config.yaml
arch: "transformer_decoder"
model: "autoregressive pixel model"
dataset: "rendered rooms with furniture"
train_examples: 145000
image_size: 20
horizontal_flip: false
levels_per_channel: 6
vocab_size: 217
width: 320
layers: 12
norm: "rmsnorm"
norm_position: "pre"
activation: "gelu"
mlp_ratio: 4
head_dim: 48
fused_qkv: true
bias: "none"
qk_norm: false
parallel_block: false
inner_norm: false
positions: "learned"
tie_embeddings: true
init: "xavier_uniform"
residual_init: "zero_last"
optimizer: "soap"
beta2: 0.95
lr: 0.0027
beta1: 0.95
shampoo_beta: 0.95
eps: 1e-08
precondition_frequency: 32
max_precond_dim: 512
one_sided: false
adamw_lr_other_params: 0.00094
grad_clip: 0.5
steps: 17500
batch_size: 32
epochs: 3.9
lr_schedule: "poly"
final_lr_fraction: 0.05
warmup_steps: 3500
weight_decay: 0.02
adamw_weight_decay_other_params: 0
Rows from block 4 of a small autoregressive pixel model, named by matrix and row number. Rows with one number belong to one neuron. Each number is 128 + 32 x the weight over its row's rms, rounded and kept within 0 to 255. All counts start at 0. Numbers have three digits each. After the name is the row's rms in percent of the matrix's.
After each neuron's rows are labels from the 100 images, of 14976, where the neuron reaches its highest value: "responds to" is what is common among them. Only what is clearly more common there than usual is listed. The data: rendered rooms with furniture.
# fc1: MLP up (model.blocks.4.mlp.fc1.weight, 1280x320), inputs 0-63
# fc2: MLP down (model.blocks.4.mlp.fc2.weight, 320x1280, transposed), outputs 0-63

fc1.434 110:112200158166127128201129101113134139116119161173169108123087100129139131164150138137160144178138139131175156171096156149159099138108154115098123139099094132096143118140164108158075186160124134
fc2.434 110:094133092166107179126053117102166147115115118108068089086158157143088132132101188080152111153156092115102184170152187092121108142168115102125148092069144156184109125117151073083107072162110173
responds to: count: zero; floor: rays

fc1.669 086:090110131160167096091186160141123086151153099187138144138091161143144133088121098152112068102132171123132214115131157160093107143148107123126096176149105122123136161128140096099199109137161127
fc2.669 091:147107134151117086100166089175075069116130120138132136125199159124138134065114091140103120154082135133110124136141157124167128126113145131115110222090107102073191185139180097118167130173116171
responds to: umbrella; largest object: umbrella; red walls

fc1.650 115:051156127182131081100113133116142090194105152143147182083153131098144174068126142095099163125182132116112064067174114101126096063110135213151163141097120101100109103160205093126103100105167153
fc2.650 109:089150119079186150148179088102173138129112088137143195112085168109097143160119110144137043156157116105117125163131101176114133140111142125146171170166093110111144130156144177123167161113104126
responds to: floor: triangles

fc1.306 101:142207143096153134167097195146083164098100118164081093153111195214113116118130167111153118126154185129092166111050123127178102121118069107139146150070091140015179122093145125121159151126151102
fc2.306 099:126097064120148114159145093209123154114121129072138110143167073179187138181159101185146133069155147141106105187145111144103154152137134159119118141123119120111129125186124182166141153126099176
responds to: green walls

fc1.398 099:091164133149139073154092122117172190137140116126164157158104170120110121113153101150055115150117163151118102094109070086159150120122169154191130136107142132151129110092141190161172086137056141
fc2.398 093:149134079133142180135133090137056124109129136126131098164129172151134121140173110114169127151131166104075129106129149129189077156102127158160141187141095109178081103145162143080054113150163107
responds to: umbrella; sofa; largest object: sofa

fc1.678 083:126085148066134114134168143151159062141169131114136135198059170154203083106067124150119089171125125166155114193101134102197143129151105152045114131131135121133145139107111116075166133097081115
fc2.678 106:150083062158145109112141156112110124102123043060183122167124156137126194172098011102102113142091100177073104091175136148165168091141173127101102130130112079156085174163133147154148125153202182
responds to: table; count: four; largest object: table

fc1.490 106:081129072108137078172115126072131195120141181138168141145101145110118123151158122090134115151111082107144102137084071091135115099171174107121138103038131151157115116088143145139223113144168176
fc2.490 107:154099147093135128138111150122086104130132160122150108171144213122069080147094088099135155106119152166159090112143138117222139164113086159156127130163165150125072145212086106083106046167143136
responds to: red walls

fc1.278 097:124125104148194179098168126141199142058102088164120114092135095205099127087173161131145134148176091131130148124127153109103138050085141128157198149169072136079125133082160111104165111127120150
fc2.278 095:134120149137129157200098095140149064178136125048131134109146085151078165144141096054112117147150144146141147182185095153163180146108088143139111122092099123117112103158101184146140136130161088
responds to: teal walls

fc1.184 105:102133103066119140157147179115144140180121069119106202122122107176132131159074112136126178070095112089141140085126203165204128105127111171094174083135139065113110177131194137096150073118191134
fc2.184 118:126164104151153107106154079114110155100063172106135122157093114168080136097123180164115187169118153071114135101073148130112110172089131142136133088122218177151116107166181098103143211110100142
responds to: barrel; largest object: barrel; arch; largest object: arch

fc1.435 101:166160180134151162150184144171130128129152147126128175099165154140103150124142127203146170130124153098150137143157166113121133082141131144189173099067077108107149173120113147156157179115045083
fc2.435 103:128137179121204162104154136109130117142215107124174154069181122085097170136187114099126109127162158168092157137131136182155088163095160148094137148130145147163160141146130150141119165123091101
responds to: black walls

fc1.428 104:092172129135143156201149096122111160124127106109164126095082108103150144116129133168127135140078163125126081127097084148156067183134150086096119101124153091082144089138119155107175158077135109
fc2.428 100:139149121128133052130111128097176115104112143147074129122169130130140147146136130116133148094129105117150126054133126099106140160137084132142129140152101146151101138149126120122102132126106123
responds to: count: zero

fc1.142 122:147149125108150135112098165170104134162058153118126157139104070102191115090123138101104140136136127151146154115144051122145103133139096077087132117194148102084106149083146087133135169099082114
fc2.142 124:129128087130145102219114090133137160126087126111121090108098120142114132139091122135105141162099086114135121151113150136147123156132124104113116111125140153181039159116076110132063129128125140
responds to: chair; count: four; ladder

fc1.216 109:125074153148148156169072156110119121116146082135140120100080103108068118117154075147088061136122118137150164106128056133200125147130149165101067097062119072135184109131177150175183148095145103
fc2.216 107:063123159071139096093114120137145103144108162110132073089146107173062112098154139061113099119099160131126162093087160161107045173127087119129113195124139172135129131112105218143038148121178141
responds to: orange walls

fc1.241 110:106135107082102140096087144149167079136153102102110125141156101058096130103103167133126143067163135195149145139165158114118173089105113167090153134131114160127143141125098143139153120098056105
fc2.241 113:166142166164202087135142107099092165112124114137124141106200137081181084126134094146166078101100130137106118154136175126094126141141103160120118135121134142104175127159172086149109134105164111
responds to: floor: diamond

fc1.325 077:153164174135176126113169130152132097194092111106163116126141106131084116103188158089150165166101151112171181080110149175132135112155126133104118150156155122167094141065168131172130147090174103
fc2.325 080:125131192125150136146109131142090114121166125124075130122152134113130100122132131086088092175087093150211139121137143119116132090211116167103064123091159089127139168132150090158108132102107117
responds to: red walls

fc1.511 107:126125184109197095177178090143093119098184138217145102168103179135152148167100122124185142169147156110153139133110131151171125112098071164148105084125136150135060161149131129174141082110145085
fc2.511 117:104138105115185083110166148172101044154147148083176160146141119078208170173144131161085153128125148133125177095116123190179120099112091076060133120109150125172126085083148103151164097120152168
responds to: arch; largest object: arch

fc1.688 090:120176124133104080161161125110144219167091101107159159167155102187121095137123118092141170036123185087149145160120113122102079161174110103131144091108173146166077095068142108178109106135148186
fc2.688 085:144164073158112090097097195154111187108115173122157068050122116101121112122158108141194138122114115076100140165106103100145100101187119035123102115059147153121137139148163127112104093086136177
responds to: green walls

fc1.399 074:133089155119115135109148134063117152164183068124151146119096222124085134120097088138115126110099115093136229205107144115079119207084167124109105110112123120150149134113158143108073090121095161
fc2.399 078:132163091136160107135122091120120161185136118122140101103176070095141115135138067144165065156133158101177136189116117126076126110064114138095100061143182159111094137161094151185128154115155173
responds to: green walls

fc1.47 099:134135161146159177118112191165163118121116139162109160173135124098185144089169054160185136134148123121096083093114154108128122157070114159138108169075118091095143129100109083104134064104092145
fc2.47 100:118073108103153103141154145243127101076129121162180155092183055132066100105110082122070081087125112173150217170104139084169147143093195146159139073160117136167135136127146086062130103173168181
responds to: umbrella; lamp; largest object: umbrella

fc1.645 117:137124139075134114067052206208167070137111150153109122140142139116161164105113102159168119150111086157118150096125111167172146164064139127160169154138092096120127109058124113066142170113086128
fc2.645 113:174102082092156111131068142135119146122150178140117076126177100135096143050101112156171124202149086172056108122088102132134092142162145118153128127078146186191091105109167121126108115148126177
responds to: table; chair

fc1.171 100:096086210164151167110117120126140098143128159142094075164192129097209110119119122157196128132151112092133072153111155145079099118096123160143114146150127173147119146186146152133130082092095119
fc2.171 096:118156125111184143097138141226188128106110106134119111099086102159070107104123137087110054109123159128124149123139128125156132122139170152107121154187139165150119097131145136141138192139041137
responds to: floor: rays

fc1.484 097:155133093056104085129172128097185199115169171190160088162160128123117149167115115128122111126155120147105143105098116107115135161138191099124077114136140143135136130117104142133127119091160120
fc2.484 101:135087157135147165125086124093106159084137158083086134139111102125174122173119136114144138137147111146116146151056130103133124095076100202167167127130079062161077133164140139143097130140155118
responds to: arch; largest object: arch

fc1.761 101:146079091194111132082101129111113145182135120160124128142119141109137123152140194142090132125128143089182072060133200047111073150113086127083124118127146104122099094102160166174113140121121101
fc2.761 108:108108133125193101174128202123134139070126138130155055118132092155208095157164158154123108112111167192100115108164162137130166111167180195145133158102110092126159129082174131172152068175139196
responds to: count: zero

fc1.57 097:148143137162096070145079176138139200161113168084155155114168134105107112180110139144102161095117165083143132193088111083101114157136119085103081076083139124119085169118176141167159078095127154
fc2.57 093:127161105142151081113088127116121185184136159095202082087144125174072078169160132125124108137167129051113151162131043070110151121084132089083099105051142088124126100074130113220116128082100165
responds to: green walls

fc1.335 108:112171141143138138135058058217122104114123152166133141131135132144071104067145117142065144104078063147116121151150022098148161198113135066105104140168101095169198105147106114084152217098155161
fc2.335 108:174149148135123110105081074133134157100138117127119159053084138157090125080116079154140119146126078140143115183146103163153161166140090132149068094058119114193151097090048080108076113129152121
responds to: table; chair

fc1.571 107:129143155130089101119106077114104121140160097053116141167139088106163130167128095078138167094080080164117119106116105088128133093117135135195147117180093142114129134108115063155088133120116093
fc2.571 099:111179104132150205140138144179163123131102131106076109124213164099143128109155126135097101126111148049125128189142121051099153198134091146149139184089133130109129145096138117091115122109177147
responds to: purple walls

fc1.738 098:122144171111185122152136113113138122114109130124129158113170134114105115070196163171142140090133115143129188085117094084146110107131131152119132110103144124166133121128200126132108127115066160
fc2.738 101:144208147146185116133097140091134133149172133166138138125150143049127176120176138147157105112081089133119120172077144145117009136068165093148126112123186127124147191146128106144097182142104091
responds to: black walls

fc1.756 097:090129087127081064134138128216108197118093108087150143161140090180153087063099078145181121153144153047192135190095156099145138145096096080115069063065161160094100148086140144092144142099086124
fc2.756 095:130122063160141126076097109134147135162127146101154093099121064182160142161143176102132178101136154073131129147124131056145118129120129116103136089126124132143129098095110113159084121083087151
responds to: pink walls

fc1.64 113:127124080143124150146137107150142133091131166073120116146158105137102101135114193118125173044072088151209132132108125062108142123100167116142122095107112094129130080089160071170142115125132080
fc2.64 110:095127130107109138116139114130069132162117162106146128146118180119142121179145133110090116087146047118077093114139102102122132132098158142110088211144142103154142077119108136095170113121119131
responds to: floor: triangles

fc1.601 089:152151124139113162139091109162128159117150164116096130144154129137120111127137124184157148105121112168228113115095077054135091073120154145139179116097106133100169129100127125068150080100164112
fc2.601 093:120084045118153126131116172080165104136154135064142124065148137112164095149139086191140121135148146090049121142163125152125140118122128127126126146053180095150162179160085097131129170150129165
responds to: black walls

fc1.164 104:141072074150107137163148086180147182132153130181113126174129130116159093060154148067130113161149198161108149121138134115126127101110163089116124133069114107102153128125114067170147123162117110
fc2.164 096:062118132103105145109162130047087148172151076115085158103089148090109123156149141142088115138119144063114139101160147135106091147135138200137106158094091082145159125136138189182134171132137149
responds to: umbrella; largest object: umbrella

fc1.629 087:170048131106169097098123139149135094193098199111130208108111114129116134109131154086138100139173190107195074102114142147142154124093100153088105136143157146156105135101097169117186142110181114
fc2.629 086:146136152159122109148136084130093144155192100154186113156120117166177154130125138099125140193116138118113149117145094135120152069174125123136118103110125051119132141201111122191131114130107144
responds to: pink walls

fc1.190 113:143158159170098117096149161105103121144215130176147082145107142140172126084131105190125105130158105154165178085090102133098118161093159159111073158127102154107153145189166085120086198136138101
fc2.190 106:134123184113105112115078098129101119122102153107132147089117167150121163182122107162125106105104122112146136139103130194190118172128164084163110151107105146143165071117164090108129120088062144
responds to: floor: rays

fc1.258 105:121105190114136106108134200146085109160162110106125122115089208058107124121124127102135158088106131125156135164143158144086193118151183207122124153155086145173146148179143177126129100199172166
fc2.258 094:179150148163156135141125078163086169142165162107136150128163106142120100112179112136138172199114093080031175151115148144109112163160105168141109059032152089167125178131145150140140100138150077
responds to: table; blue walls

fc1.507 091:139079088157098159134164123141198115132176108145156147125104180134147118089065133160124162113100131128101179162121191163142140090151170184116126186194143124144107104120132156081095129171128104
fc2.507 083:121089091186109085143134126154143092129165101165131140073137144150128052069163112130133142168140138123090106199084082177139144092161121173070133157165141157142083179108105174121087153123136159
responds to: teal walls

fc1.663 117:175126117168183126152137160093135189075149121187101100153102122090134086158102128130143079168135090076107136121121115095179145125171093187151116120094156097181156122163121140118173135147130142
fc2.663 117:144070104197092090143112117153134194143116060085066145149128124145132188133117078118150142163167117136122151095164167154108158145125060139128106111137152123131192158188100161069174154080106119
responds to: trophy; arch; largest object: trophy

fc1.433 108:118182131105198163145089156168119103084187139130073131108106161128176173146151108149172117187114105138147134117132166129129141154121135127131154100153129193110153136123100128125103135123103123
fc2.433 100:172130178097132116115083145086119154093107091138173112158132149120115160176046141163092150094073126122104114069147147143166136103115122098152169115132117127138080170076128139148162110130209079
responds to: chair

fc1.276 104:129162115097170137136170125163135086110129143130140111180134120215146076093084125208124123144154110123178083114137097140175136051143109121099144142125157113109116114068159102103164121091118124
fc2.276 116:104085158184113177162145134112167137150133113087092120119092121152126105073164152073122132148112184105165132133132225073098162137119114082126129123038166100108185142167102140077082101127149096
responds to: arch; largest object: arch

fc1.751 099:134146103105155098088155132088107150173126095127172132148134137086120136146080114176114145127166089133120029165110061159134152120137072103062114105147096151159150125082114144140133146076132059
fc2.751 096:164124181161162162157108156131121150128099114109129184111134145145156167166097159112095145188113167120175110108165114127153104098124108078169127234125154175171150160164096158158109086112125093
responds to: green walls

fc1.457 090:103131062100182132114132136074177171046179088116086106118132082159177103098117112165135149161083188130114080146160164113144149118133113190126094129091138097101188069144087130156103092117156098
fc2.457 097:107185164142124093101161091107138108088151155076129078078138149137119157146194119115133160151137161071116077134142105180113112206031168137155120096108165102093155073142104107190138105086153072
responds to: yellow walls

fc1.577 096:136152071109137088103167112139146171109173099120121148194142103128146115138056138141127104112088138166163131129118119157120167110201097142113024152186043133061145130118116123105095091224109168
fc2.577 089:142091118106128129109133152126071127126202087178144093078145165107142109123178108095106073178175082094089095108103128096124103107123147211123140070099152142163110139091113158154094117158130148
responds to: green walls

fc1.535 100:130167110121125139158185070141140069085103159089137121140135135167108091104103142147171138127090132146128095158086128094107140118135118130142108126162128151141130056067141120181112173145131110
fc2.535 099:068114079110156141107140156162135128104132144139112073155059131208124124159145157119119125163141134083110127143136087055112091161152144123170111123146096140130141127176115125148142154134148137
responds to: floor: rays

fc1.354 112:125095087076151055100141102164161073113201126124129103104149117217126125137131094124108193192145110139100128096157076137117076138131110175153153133119136069179098126092132138118178142161099134
fc2.354 113:102123109115142110133105137111154136154171156059095116117095127143141110127159117140129140146138127074106108135110146120139109109134105129126100103138122074119160137139103106104150157139084095
responds to: table

fc1.759 100:136153075142159145144066161146123075044113149148146125167130088120130106120142140086135142130141166083130125163133074150122109099086119085146090090092134187173205080108192143100102138123078109
fc2.759 108:112082163120080175135196118167121148108151108095111119111131143147129114143126111101081166118088156083110155099150123156125135144138209148163098136155083101085091119154095148114067138142134138
responds to: black walls

fc1.260 106:172119122139123147106108162145145111102164172165141127131108105109121092112141117081120126128131135103138097115145152147101152074182134101068105103085109130116164135127155150119118156170084193
fc2.260 106:139148145099034139131115109169131134097126077129128115143129151091107089122173118074118084208185153113135133165101136120114109155161109204121122062127089150119128179116130084059073162157147155
responds to: orange walls

fc1.562 088:070065171150173082119176123096148167096168054142146098136106149110122108111161117117155142127123068106135156147132139123120210127120123125117132123205129140134144067094110131119088144164135097
fc2.562 095:181150079124192165180130115119097154109141109181178090072104109191123109114180089119125154170118111134140157119125121122117136174099166114107142085169136137120151154087088133148132135163155127
responds to: black walls

fc1.318 100:132152133125123104125104136111054140205095165124117161171080107148090150152126163179165154068081172105096112174154120133074111128195106135126123107108128134171098163133072126110182081101145124
fc2.318 092:107144152067142096116098145168133147125147173143182141115113110168140121153052111108169128130101183103137103153120120190116125094133155192120063120114127149163133195118064072119203092128139165
responds to: pink walls

fc1.615 110:165096166140131094154132118110085132088107162113125111132076124108178136128098108131091124148105163097098123151089122098116135127123112148121140102170211111082097165188119140198123085149137098
fc2.615 117:124111146118137093103126168129098112173142170187132074131129132103076140145072094125126158147186137166147084202131121124132114109142109145155146076116169148103181165122148085145184128126087180
responds to: floor: triangles

fc1.10 096:144102157094159172154133092083115171161150090101109161134085124135156192106136144049164133090182159137174092095131161108090168135086164135135129164145172125162146140132157078120098217115181101
fc2.10 087:114116088121181148168088103103123120103162061117114138088132073089135144161149115058146112091137144117144070136138118117071168090096153162153147130142207164106087137104150119166089181119115117
responds to: pink walls

fc1.247 118:171131109109120089100159145112178065154101128142124115160097092164153077092055157144096136116141104111128114167159131161079114139100098112109125169184120129135119122117142074094128172114143078
fc2.247 117:132200120082142109132076079153199085144139173140133135129148101137096157070132130126152146094131158123161146122097115118155080163123087115174101113160099129104103125144097078075129163081090058
responds to: arch; largest object: arch

fc1.364 083:166146114145145048136159154115132089156104099128132177117050160115166099130112185136144144111116186171096132102135187110138195127178136130114147202192123073141025099140123080149196161143123155
fc2.364 092:122130125188149088137172136152157084141138125160130147133124069152084113142133141092123146160105121094217115086130100201163214096181131178177173164124132139157089168128152115109116137147101150
responds to: teal walls

fc1.279 097:113157069178161172166100122091159088108123156126137120071118138164074151108128100092111095126103104140118106146094133149048076133165147137093171096189118129151134081132157157155191147164112174
fc2.279 095:125142129140140136097150154142133141128149113120136079059147115140102155156093094099134099144138159115148078120146135135133181136108125097108094116138132070134109173092125165168172071104152147
responds to: barrel; largest object: barrel

fc1.551 096:107097123144105090133133140147166076146116154119096139124135095120091174138140172158144120142114128144147123134082188086118161144138162105133114155127128192172135136151094102163176154184052113
fc2.551 097:155142174188118151051175112115094094082187192115124146141130146069120040155092122170080100075197142107144136118053124160097166173109136141106178112177119120114098189153126107137088115136136174
responds to: chair

fc1.687 091:143106087078130091092159091145150176154048151160151153131142119097081061152059138119155177095134111102130115093138094173150143182132115130167116101216092145213135154096121168099129152078145026
fc2.687 091:145130132174110157170105128140066114158144098082126113084129102186169149115093125123072135136089150178117139150158101156085164071061076166150118145095102126087173172195144133169131067128163206
responds to: teal walls

fc1.262 108:115155067179149205113069118182116153145172163182142171143058136156118166132133120159139084100122142145139168133146146129165169163104083125167092096157178056117135126097119148104160169168129058
fc2.262 103:131083086138170115161122095123085124139130139140160176139177166146175135158090119124112089175085133129079113147141132156116118166094131150161125102089193114127162109113073136117076120107142077
responds to: floor: triangles

fc1.680 101:099131094135175175115094115090132194090076140142116102103186200172151180146096076137110133166146052073096170133133132173175160126081170119125128082080130142076182133116107169147151170083083110
fc2.680 103:152146121154059183110161123098154092160130104125079115134131091109133112067118144172113150073140163141108134130084104125105161141126092063129081076138125168116139102051148057104121151101155132
responds to: floor: diamond; floor: plaid

fc1.555 102:129138104124172083155092141132099059118188134196158131109096133103111139119074140093132142142145140089146090140117174062126029123137150070160129122146079142095125138090126154143109129147125165
fc2.555 102:137075096122138019133160197120102129136134125134138172106150093118113113141114111118106132155082060133139184170117128101128124133142126098114108105096129058142167092146056120106163159196176145
responds to: arch; largest object: arch; largest object: sofa

fc1.563 104:123138135089141103114069165129158153153125158186098104154095106112126126151134094128107146109141061134135129135175151140111158137124102153070137122133142097114135130112124085188159122117100159
fc2.563 105:131138091164135156188198095130080202110135071110165116142169107121138148130123126080133131141134136063106115113158131145090138095125085131126129123099153160081149102128106135084117096097181127
responds to: floor: diamond; floor: dotted

fc1.238 105:158075077087068120072142100125094161047148165130129151148155170193118073115098115154075112082155187172140118179176122090074087134165139074141122146060093146123141121087120145110121124114142159
fc2.238 094:120117139172055119095156122114077129124190085118123175118137083124108161152144085060147182219100150150146150101142094130095085134131145122128163095140149145105067134141074132126120104118108126
responds to: barrel; largest object: barrel

fc1.101 103:132126127090121099158146112143162118070070046131150113107109117143164101124119142119142133165130108147085155149145140126117160118135145088142126199129141170121154099077133190157142094102100129
fc2.101 110:121113147137095124121137120080114093154185128134146178147078146153126108143175134082069148130120105096174123156141126130105088119094131150088074148120154156120124153148114144182143145179132113
responds to: barrel; largest object: barrel

fc1.752 098:137133086131122135108098083097151147098163115150130145101109135080089090094130152157176054135128113168102099123122114150154117143167103052097170177113125170102126147143138154102208088137080110
fc2.752 095:115102117130131119129110113108129115126188115071127180080115149123089111152158104066084090154132109107091137138187080115096132132102149052179172097136136121108129136075158103098159108139121137
responds to: trophy; largest object: trophy

fc1.168 106:112116117170191062105111120138152114159114194108113126161165084124084140190155164164114163091169082136127120081124202114121158106098152178153120149108153169156203118136138143088153138123168099
fc2.168 108:160148099149106192154109169127166144151139114113150058165091093121126164137122129126052087083135100134128139130088084120112119128133156077125190108148142119177104176123133130044188168135090158
responds to: floor: triangles

fc1.308 116:118131149091182111128115086086127238139141096132140183148096124133153146126108154139138127087116076140119115130150123141103061101178132127142153119135091145139124097143142131083150099160178180
fc2.308 116:122038102141108101115137130131093121060132118097150138137162107137049108147107121080099069149120160070120092118128140130085160132134106117124091047080120096151150120173127100137116104124132096
responds to: umbrella; largest object: umbrella; black walls

fc1.196 088:139083151151114118129170139113172135189156114125093130133155099156174168096115195077103082127143178106139173107112158178196143148102134196099131168108125095096144101122167168111133150110157095
fc2.196 089:081152137091138131120144101140108115082133138129170145108136123090116190143121101069104156128128139122169164177116124061129118131067167160132158126133125115118181097215048086133088125089094162
responds to: table

fc1.146 107:116153165120122123067129145096173089163108121133104162096110101175114129179177183142159164132191128088094135110158130116123143109103140160184140091159156129123095119103146145123143096102133131
fc2.146 108:131132113105136137144212115154096117132123106127120130101166068117144168167121166132123200129101166115085122143062144148166154121129105145158104121136116111089132139100134155148049104170097065
responds to: floor: triangles

fc1.755 092:118137110139087116124162124094124102125166100122112163089155120161132098104108141132157068180061184106168255195100123108135092208073168093120077128120147120149131155098152089131137108138133163
fc2.755 090:152162105194166064114107083127073205195115129165128146100179132149099104152101124092162098186062150102145176194107088154113097127073101109088095101103134133153081152130119105235134145099165177
responds to: green walls

fc1.17 083:135157150173162154109099150153054183134108124133110220139226169176115091141112113136098202112164121121104150119182148133125104132096126077143151099157140182101176157117144139154116145105157153
fc2.17 088:173138086110113140114152151101135075124122135104079047100095098112138110144177116118144071152114139163158144165066053144124118141151069151144138102132131103165131132076138132128127134105127064
responds to: floor: diamond

fc1.298 097:120136143094167159118157108198130158137202107107080148103094136111166147145138130173125056124079184073177208216104144117062098134130154126170157130148088089149081192203144128164161142166120133
fc2.298 095:168117123067086091067124131133136144085119117133171134069114128159163180133112175143136176112098115098146116154193161141133090152173158089131094148037126106149214170123087075127106111108208172
responds to: red walls

fc1.460 088:162206176133047151155127085148119111104093132134064141099179107094127110156115144144150158070155148164140162220164132159144197174131168058087122128121166091130126154090079171175185112101104092
fc2.460 091:182112111099127131110130074092119085177153084176142162148194093128128116135121137034106118151052111141098152141135109126162156110151132144201139096105112123143166191106163116125189073137143193
responds to: yellow walls

fc1.726 095:085078133115121163208144106140149123156140113162116133088158143117096112114130127091134119170093126105132112153094138160130138077120161158028154121055126077079170065119175174083134120116123125
fc2.726 088:169101075083125127098151100126069173169151131179129102126147083158161121169091110150142067154140149121125065189105104096052145160149111110086162184134146138090134158094117154162126120123112145
responds to: teal walls

fc1.594 102:122130077158113116095158170109104068031081174125148087151121121185115148159152165160179116145078168167187109139129157137155167108112106142081082147126098128095156114123180115117141144160138098
fc2.594 104:141100091136136145193097079122092145075143125081186121115168115158202110160134115096156117164136107145085127098178178136129152124086142141152130125135166136124185148109077129140128150156131109
responds to: red walls

fc1.643 120:140115075182088097096153117111166095059106115166125136186158110200081089109110149165127134196097056124171135125191087104078118124136149127121126123105107141100148105119174105152153091124126157
fc2.643 128:116092059079122105150082112117144103101157157128105149103084126110127143151056180135090093183078139133116116142113152097165108089128152117126141099160124147151032185174088136136127145154108155
responds to: barrel; largest object: barrel

fc1.684 079:166075181091141148148168163113113155162133149058155160151093137079115116129143096087085119115143110073139178163127178090083139200070120103126149127134142108128110117085174085123128147068149134
fc2.684 084:133112097106182124149098089089147128154137074143128123128128160143091095170110079084081135145077122093166137153136088135169161103093091099053091163111184135066170123101161138189112170074131134
responds to: purple walls

fc1.77 092:160125121152136072111164155163151167187089082119160186123070128110111088103075145074136095133153136104172142162147155155072156136186128059113078107094132145170054134057144089138173188118166185
fc2.77 097:097117099114135117113089078114123143105127129136166149107171090158108111202115074104186116121112112100118122156107097171164168138143164131129066193113117145147122147120154063071137145144146179
responds to: red walls

fc1.443 094:112179127142208190128122109165121113151162131163132098155111179135178103118096171127154195129123094108191164110074155160149085126111084142087038127151058154144078171096131124112182119090122125
fc2.443 095:119183093135146155079145149112121125094112103113124123131098163107091058146152158139088116097097060085077120100074113136147104187135076092115126115121123215186175056113086075142090131114087149
responds to: arch; largest object: arch; barrel